From a checkpoint of a small image captioner.
Training: 7800 steps, batches of 128.
Data: 48750 training examples, 20.5 epochs.
Rows from block 2 of the image encoder of a small image captioner, named by matrix and row number. Rows with one number belong to one channel. Each number is 200 + 20 x the weight over its row's rms, rounded and kept within 0 to 999. All counts start at 0. After the name is the row's rms in percent of the matrix's.
After each channel's rows are labels from the 100 images, of 14976, where the channel reaches its highest value: "lies over" is the class under the peak. Only what is clearly more common there than usual is listed. The data: simulated stained blood smears.
# convs0: first 3x3 conv (encoder.blocks.2.convs.0.weight, 64x64x3x3, each kernel summed), inputs 0-63
# convs1: second 3x3 conv (encoder.blocks.2.convs.1.weight, 64x64x3x3, transposed, each kernel summed), outputs 0-63

convs0.47,104,202,202,189,182,212,226,179,219,198,259,202,239,205,169,202,200,185,231,198,229,204,193,221,196,187,217,199,188,182,218,180,200,212,243,186,194,237,211,176,228,187,200,225,182,190,190,198,189,200,251,176,217,206,243,189,192,183,198,181,183,198,217,196,202
convs1.47,108,187,185,209,215,210,202,218,201,171,221,199,201,174,224,178,231,194,163,188,181,181,186,177,160,200,201,190,229,221,216,197,172,220,189,181,236,197,201,217,196,200,227,231,234,179,203,227,196,222,195,206,185,185,228,197,194,191,212,200,188,192,185,134,189
lies over: nucleus

convs0.16,081,220,202,218,199,236,210,198,181,200,216,202,213,242,204,197,215,213,230,198,184,203,209,186,166,233,199,182,172,157,216,196,177,195,219,184,206,195,193,194,159,183,190,213,180,168,201,215,246,182,197,213,198,184,185,185,248,187,225,177,196,176,180,199,183
convs1.16,097,173,182,225,205,178,203,208,156,194,169,169,210,241,178,211,200,185,194,162,167,199,191,181,218,202,186,187,192,185,161,190,225,193,189,208,196,184,205,176,218,203,200,200,181,189,212,191,215,191,184,191,191,199,170,171,151,231,192,210,198,223,228,232,185
lies over: nucleus

convs0.59,087,200,201,185,204,162,205,203,201,192,206,210,215,224,178,211,201,194,229,170,208,192,222,202,198,229,182,217,162,216,214,211,138,228,221,212,247,189,209,184,215,192,217,177,208,232,193,186,191,204,232,235,173,211,203,215,243,213,200,196,218,201,192,182,205
convs1.59,102,209,164,184,187,172,234,204,192,217,196,194,245,251,205,206,203,175,208,199,181,202,164,205,181,220,189,191,191,212,173,193,235,180,204,206,172,188,193,155,193,168,208,215,211,201,181,233,215,184,208,193,192,163,193,183,201,226,179,195,212,174,209,191,182
lies over: small cell

convs0.1,090,167,161,181,193,179,204,181,202,170,210,185,208,186,161,191,216,173,210,204,196,177,167,229,214,212,209,176,192,150,206,194,182,215,210,219,173,239,209,192,212,174,204,216,199,189,200,188,158,200,240,190,199,208,230,190,194,214,223,203,200,178,219,179,210
convs1.1,106,204,196,182,222,223,188,178,223,202,212,219,201,189,205,173,226,208,155,184,215,235,207,146,190,188,196,231,187,230,207,206,194,198,199,159,183,166,184,212,212,222,185,155,183,215,191,186,212,174,181,190,194,180,207,193,228,174,188,212,189,196,201,173,207
lies over: nucleus

convs0.31,110,220,198,169,179,211,163,197,187,217,181,182,215,188,162,187,131,211,201,181,232,201,184,203,185,213,195,206,198,192,180,182,194,186,198,204,209,230,197,186,196,181,192,177,180,215,200,194,163,193,202,202,200,171,184,209,208,164,154,181,166,190,194,175,205
convs1.31,126,176,184,260,219,213,200,215,188,218,221,216,209,197,205,168,208,188,216,215,190,203,196,245,209,177,195,184,184,182,213,211,174,204,225,197,196,251,208,190,211,200,216,198,183,196,212,199,207,213,215,209,202,208,175,224,168,160,192,211,204,216,167,250,204
lies over: large cell

convs0.60,098,187,200,182,214,195,176,203,156,163,234,201,176,217,178,183,182,203,179,180,202,190,183,200,186,181,172,159,197,205,172,179,210,209,214,197,182,179,225,176,210,184,221,171,192,197,195,199,197,170,174,153,195,165,182,195,204,192,173,191,222,171,191,188,178
convs1.60,083,176,194,235,211,229,162,166,222,222,193,185,186,222,205,172,183,208,240,182,204,190,222,213,199,190,205,197,195,171,218,220,163,225,156,203,206,224,190,198,178,225,169,178,196,214,211,180,189,219,209,220,215,206,208,201,189,172,219,193,164,199,198,178,219
lies over: large cell

convs0.41,089,228,216,228,220,175,187,206,190,201,232,236,152,212,228,190,162,167,196,205,211,194,211,171,219,188,168,213,208,191,189,178,186,218,210,199,206,198,207,223,189,196,206,192,189,194,208,195,242,174,174,174,233,168,183,211,223,178,176,206,198,208,200,221,222
convs1.41,105,200,210,187,182,157,204,221,183,190,160,166,213,204,186,225,182,175,217,189,155,211,201,192,215,215,194,194,187,179,155,185,209,174,196,205,210,177,180,207,196,211,192,191,205,187,227,180,190,182,198,216,184,194,194,200,164,243,175,233,218,184,220,217,167
lies over: small cell

convs0.4,081,194,221,225,224,163,199,206,185,162,228,207,224,212,177,184,203,174,157,202,195,217,183,176,215,205,182,175,215,209,202,179,189,195,223,187,163,212,198,161,205,183,209,216,182,194,231,169,171,192,205,179,183,169,160,215,175,203,200,201,215,187,214,193,196
convs1.4,102,222,191,210,251,175,196,176,200,172,217,197,208,181,213,161,190,226,206,217,198,188,196,176,220,179,192,199,198,171,190,219,188,195,207,176,211,199,222,247,205,203,191,175,210,179,170,206,209,169,185,206,251,221,230,211,213,195,206,178,170,201,230,197,215
lies over: nucleus

convs0.29,120,189,186,250,226,216,210,192,196,237,195,204,204,270,199,183,236,184,193,241,189,218,199,216,215,205,229,235,203,216,218,205,190,190,174,231,204,196,194,204,184,228,186,206,196,193,206,201,246,202,191,223,207,211,219,204,211,197,207,177,205,223,197,204,184
convs1.29,114,196,175,219,281,168,183,175,177,172,192,207,201,219,184,158,212,190,172,181,192,185,177,177,203,192,187,178,202,202,181,187,224,189,207,187,209,179,200,205,214,215,189,193,187,187,180,179,214,179,183,184,206,195,222,167,205,193,187,176,184,217,229,199,194
lies over: nucleus

convs0.3,116,205,175,186,191,200,166,184,150,201,192,192,171,216,189,182,197,205,200,189,211,207,182,202,184,181,209,202,179,180,190,174,201,204,198,195,200,193,191,188,176,177,181,164,170,197,187,174,195,147,210,183,178,194,194,167,188,180,170,187,207,187,179,138,186
convs1.3,106,180,182,242,201,210,216,221,193,189,225,204,182,245,192,182,213,197,230,222,214,172,202,260,191,183,219,204,169,192,199,195,188,197,217,206,170,220,199,217,208,237,230,230,210,215,226,200,217,207,210,207,214,192,193,216,192,153,218,198,201,187,199,224,213
lies over: large cell; nucleus

convs0.54,103,202,190,179,193,185,236,191,142,187,195,187,195,226,176,203,237,177,192,240,194,227,207,181,171,193,172,231,177,195,186,198,183,174,197,204,180,204,200,187,207,173,192,173,188,187,179,196,225,180,179,201,191,190,171,178,220,197,181,187,206,183,191,154,200
convs1.54,105,179,190,227,241,196,190,176,203,215,233,195,197,251,205,156,189,191,220,183,189,176,183,226,174,173,203,204,201,209,199,207,218,215,228,189,218,170,190,193,198,203,227,178,196,183,237,211,192,187,198,196,190,178,171,220,176,167,176,193,199,204,166,184,202
lies over: large cell

convs0.48,089,217,158,190,189,194,201,193,178,167,226,207,166,208,234,195,203,199,211,212,168,194,238,203,202,187,170,192,184,173,200,230,186,238,223,179,210,189,191,226,182,194,225,206,188,180,214,226,237,192,197,185,192,231,182,189,216,190,175,175,217,211,213,166,216
convs1.48,102,193,186,196,198,173,205,216,157,198,154,167,217,206,181,224,191,198,202,151,154,185,179,199,208,202,195,190,185,211,163,193,236,171,201,238,210,202,198,181,210,185,188,207,199,191,199,176,199,207,206,201,205,174,198,173,160,235,188,212,214,201,223,206,186
lies over: small cell

convs0.56,090,191,191,205,199,218,189,161,198,221,208,218,182,195,250,195,206,225,206,199,220,204,200,178,244,177,227,204,237,160,215,204,187,208,187,213,228,194,196,258,200,216,172,199,180,170,204,210,212,185,204,194,192,213,234,213,209,200,223,207,168,220,185,197,195
convs1.56,106,168,208,203,188,184,189,218,187,191,137,177,158,213,176,239,178,198,187,179,177,216,201,209,183,203,188,215,203,245,204,195,198,166,200,199,195,228,183,169,194,193,175,221,200,229,199,184,195,181,177,219,201,182,165,191,192,206,197,221,202,183,213,217,179
lies over: small cell

convs0.36,113,196,219,202,208,176,183,230,185,214,194,174,201,179,179,222,193,196,214,175,181,185,191,137,228,211,201,175,216,169,187,216,185,218,164,210,227,153,201,191,205,193,200,181,213,221,219,192,205,191,230,201,216,197,175,230,194,228,184,212,193,211,211,178,167
convs1.36,106,236,179,151,217,162,177,203,189,172,179,194,239,170,209,200,180,217,191,210,200,187,193,177,227,200,220,154,177,201,174,198,192,185,193,189,183,172,223,210,204,203,207,188,223,193,160,199,193,193,161,188,208,193,222,187,201,237,191,203,217,194,189,185,200
lies over: nucleus

convs0.45,089,200,175,189,195,161,178,194,189,174,186,188,190,192,224,192,180,165,186,171,212,207,192,196,207,148,193,168,192,161,192,200,174,192,210,196,199,206,205,220,185,155,206,190,156,171,199,185,173,171,216,209,182,216,205,193,190,190,211,199,212,159,173,212,187
convs1.45,088,201,260,200,173,227,180,210,234,181,216,220,179,213,174,199,188,196,215,204,240,199,241,188,209,196,192,211,238,172,231,198,216,211,188,215,223,180,196,187,214,223,163,204,208,224,220,199,195,179,211,198,204,194,215,209,210,184,194,238,197,239,199,202,206
lies over: small cell

convs0.37,092,167,165,200,196,164,166,182,172,181,185,161,166,201,194,175,165,189,219,201,161,208,171,188,186,197,190,194,179,182,190,195,163,198,173,202,208,199,185,184,197,170,180,188,171,197,204,163,190,166,221,195,171,197,213,202,183,189,186,193,193,216,183,201,198
convs1.37,096,238,229,210,156,238,195,215,220,191,245,204,223,211,189,177,202,234,192,198,245,176,234,233,209,183,201,186,188,185,220,216,176,217,211,195,184,197,217,183,212,205,214,197,227,209,205,210,204,181,191,185,219,215,204,234,201,204,210,235,220,207,174,200,200
lies over: small cell

convs0.51,096,198,185,238,202,196,213,159,205,168,226,174,172,211,184,163,209,165,191,210,200,243,162,197,157,210,205,203,185,196,229,188,175,216,192,214,231,198,196,188,209,194,200,211,187,171,196,175,230,191,199,193,169,218,205,234,173,210,203,207,187,192,186,207,210
convs1.51,095,206,185,207,198,186,197,188,209,205,265,204,233,220,200,191,183,209,214,189,223,186,181,156,203,204,175,187,218,210,177,188,198,171,213,175,198,161,190,205,204,209,203,190,242,189,217,233,231,173,212,198,223,209,227,202,228,213,188,205,207,211,178,163,181
lies over: small cell

convs0.21,129,177,190,207,161,198,221,197,197,185,218,189,197,222,184,179,206,163,208,209,190,196,178,250,206,170,206,210,200,188,204,203,182,174,196,168,204,236,189,207,181,189,205,242,171,189,162,177,198,209,198,180,182,202,197,193,193,150,214,169,190,164,185,188,212
convs1.21,110,190,205,193,184,223,188,191,246,224,184,221,176,168,191,200,221,207,185,206,196,211,216,145,170,211,187,209,239,196,222,184,192,202,193,224,199,155,204,198,227,209,186,165,170,213,201,191,206,206,202,214,209,204,176,187,202,147,198,191,213,215,208,228,191
lies over: large cell

convs0.7,098,198,205,194,217,151,214,199,209,184,219,171,189,208,163,210,200,187,192,197,211,219,171,196,180,209,183,210,203,206,186,192,188,168,193,204,203,181,190,164,181,172,244,180,223,214,187,194,191,176,177,209,206,187,149,210,162,219,218,181,223,190,173,194,167
convs1.7,093,241,164,194,198,185,234,189,150,233,209,182,196,203,228,193,206,170,201,216,180,208,195,175,198,205,197,209,190,180,198,177,213,208,193,176,173,187,170,172,184,222,209,195,183,175,191,212,204,177,198,196,165,203,205,198,179,172,154,175,194,215,223,224,207
lies over: large cell

convs0.11,074,181,194,210,195,208,207,188,195,182,239,159,167,206,195,184,181,204,208,180,204,199,161,191,193,202,185,187,202,171,208,194,172,194,188,217,224,237,215,202,246,177,212,205,205,178,199,229,205,178,195,203,209,193,167,227,177,185,177,194,200,177,194,185,139
convs1.11,082,148,185,192,180,185,200,213,181,204,165,190,200,191,171,199,208,182,200,191,205,191,220,183,187,166,184,239,180,188,198,219,237,190,200,182,211,215,204,181,186,200,202,166,164,235,212,174,185,197,199,193,210,186,224,150,190,220,224,212,175,230,214,183,197
lies over: nucleus

convs0.53,091,189,180,210,217,201,195,202,200,172,210,176,187,193,182,183,189,183,185,205,159,192,177,190,195,226,210,234,161,202,209,198,177,163,188,206,202,168,209,166,195,178,197,209,191,161,189,158,214,184,192,197,166,215,194,178,156,193,179,190,195,195,167,193,164
convs1.53,101,207,186,243,225,207,180,185,219,172,240,196,205,221,207,166,205,228,212,183,199,206,221,189,205,183,179,207,211,193,200,197,168,217,186,199,196,186,212,216,225,217,178,180,229,197,169,227,190,181,188,192,214,171,240,235,240,198,192,215,204,184,169,172,205
lies over: nucleus

convs0.9,092,246,191,201,211,219,232,182,194,198,190,203,195,205,197,172,207,225,213,229,219,184,171,206,195,190,195,201,138,141,217,209,203,174,221,188,183,238,204,223,179,197,187,233,202,205,205,202,204,209,193,205,194,175,196,207,190,199,198,192,162,184,176,181,180
convs1.9,113,145,202,210,191,222,169,192,220,222,179,190,151,182,171,210,182,205,196,191,182,210,224,194,164,216,206,202,267,177,207,217,211,224,195,195,226,182,199,196,207,198,167,193,171,195,210,191,203,210,197,202,207,218,211,200,187,182,201,180,205,180,192,234,192
lies over: large cell

convs0.32,090,211,217,212,220,184,210,208,150,203,175,198,208,218,202,199,169,207,233,197,241,156,224,210,203,198,187,205,173,182,184,224,155,213,186,174,191,205,190,207,210,144,179,195,203,199,212,199,190,178,173,168,186,196,202,198,211,192,196,189,188,200,192,156,195
convs1.32,094,184,173,214,216,176,211,215,170,223,180,169,193,227,212,201,200,187,202,199,169,243,184,206,183,187,187,229,182,183,174,194,255,198,208,209,177,241,186,173,194,183,171,186,192,191,194,189,202,185,217,209,177,162,186,181,177,220,174,216,216,197,187,196,208
lies over: nucleus; large cell

convs0.30,088,219,182,213,179,194,213,199,213,189,200,204,215,175,191,151,235,241,197,218,212,188,179,197,231,212,219,219,167,171,208,187,149,211,168,202,196,196,220,167,153,193,208,208,209,199,206,190,211,213,176,194,208,157,208,178,199,199,217,212,207,212,183,193,185
convs1.30,102,183,188,189,197,221,177,230,183,213,189,216,163,197,202,186,212,185,205,211,200,196,198,191,170,201,214,196,228,224,199,188,171,207,219,182,215,165,172,211,227,223,239,211,217,212,177,225,177,196,204,205,182,214,186,212,167,174,181,168,189,212,149,226,168
lies over: large cell

convs0.57,108,208,202,174,167,208,220,194,194,195,212,228,196,189,214,181,236,224,226,215,211,184,169,218,222,173,208,208,187,166,202,198,178,170,169,162,198,190,208,214,183,192,189,208,172,190,168,176,217,208,184,207,171,200,180,216,192,163,224,172,221,171,173,179,210
convs1.57,105,194,176,185,220,202,197,200,218,204,148,178,167,199,206,203,184,181,176,183,194,216,168,146,159,200,183,208,226,222,195,217,197,198,191,233,176,187,205,171,198,200,176,188,220,216,181,189,195,210,222,233,189,197,201,180,198,162,195,185,177,197,215,231,191
lies over: small cell

convs0.2,139,203,197,213,207,205,166,199,174,201,164,179,181,206,219,170,192,202,238,186,196,164,189,219,197,184,201,203,203,179,165,220,194,206,171,181,205,195,168,186,167,241,192,165,187,210,223,188,201,176,180,205,192,207,196,206,182,165,167,168,166,193,187,194,180
convs1.2,095,173,174,262,267,195,169,191,171,193,190,207,195,212,201,191,189,211,187,190,188,234,201,246,178,230,207,161,181,205,197,177,217,202,199,224,201,221,222,188,221,204,196,206,200,184,182,195,213,223,213,223,192,188,200,204,182,212,205,203,203,182,215,207,197
lies over: nucleus

convs0.20,112,190,198,190,179,168,159,197,189,194,203,170,172,178,167,200,166,228,201,190,194,247,181,180,161,204,200,198,177,247,174,181,201,192,197,213,202,181,179,151,202,190,210,183,197,208,220,166,199,196,191,217,177,194,188,168,193,201,181,212,195,191,215,204,202
convs1.20,102,247,207,162,150,230,208,210,197,179,233,191,232,201,206,186,221,204,186,230,239,163,216,213,205,179,215,184,213,183,199,226,167,218,213,171,178,177,207,213,205,210,223,216,226,184,192,216,204,189,193,179,199,200,199,212,200,197,205,198,199,217,169,195,177
lies over: small cell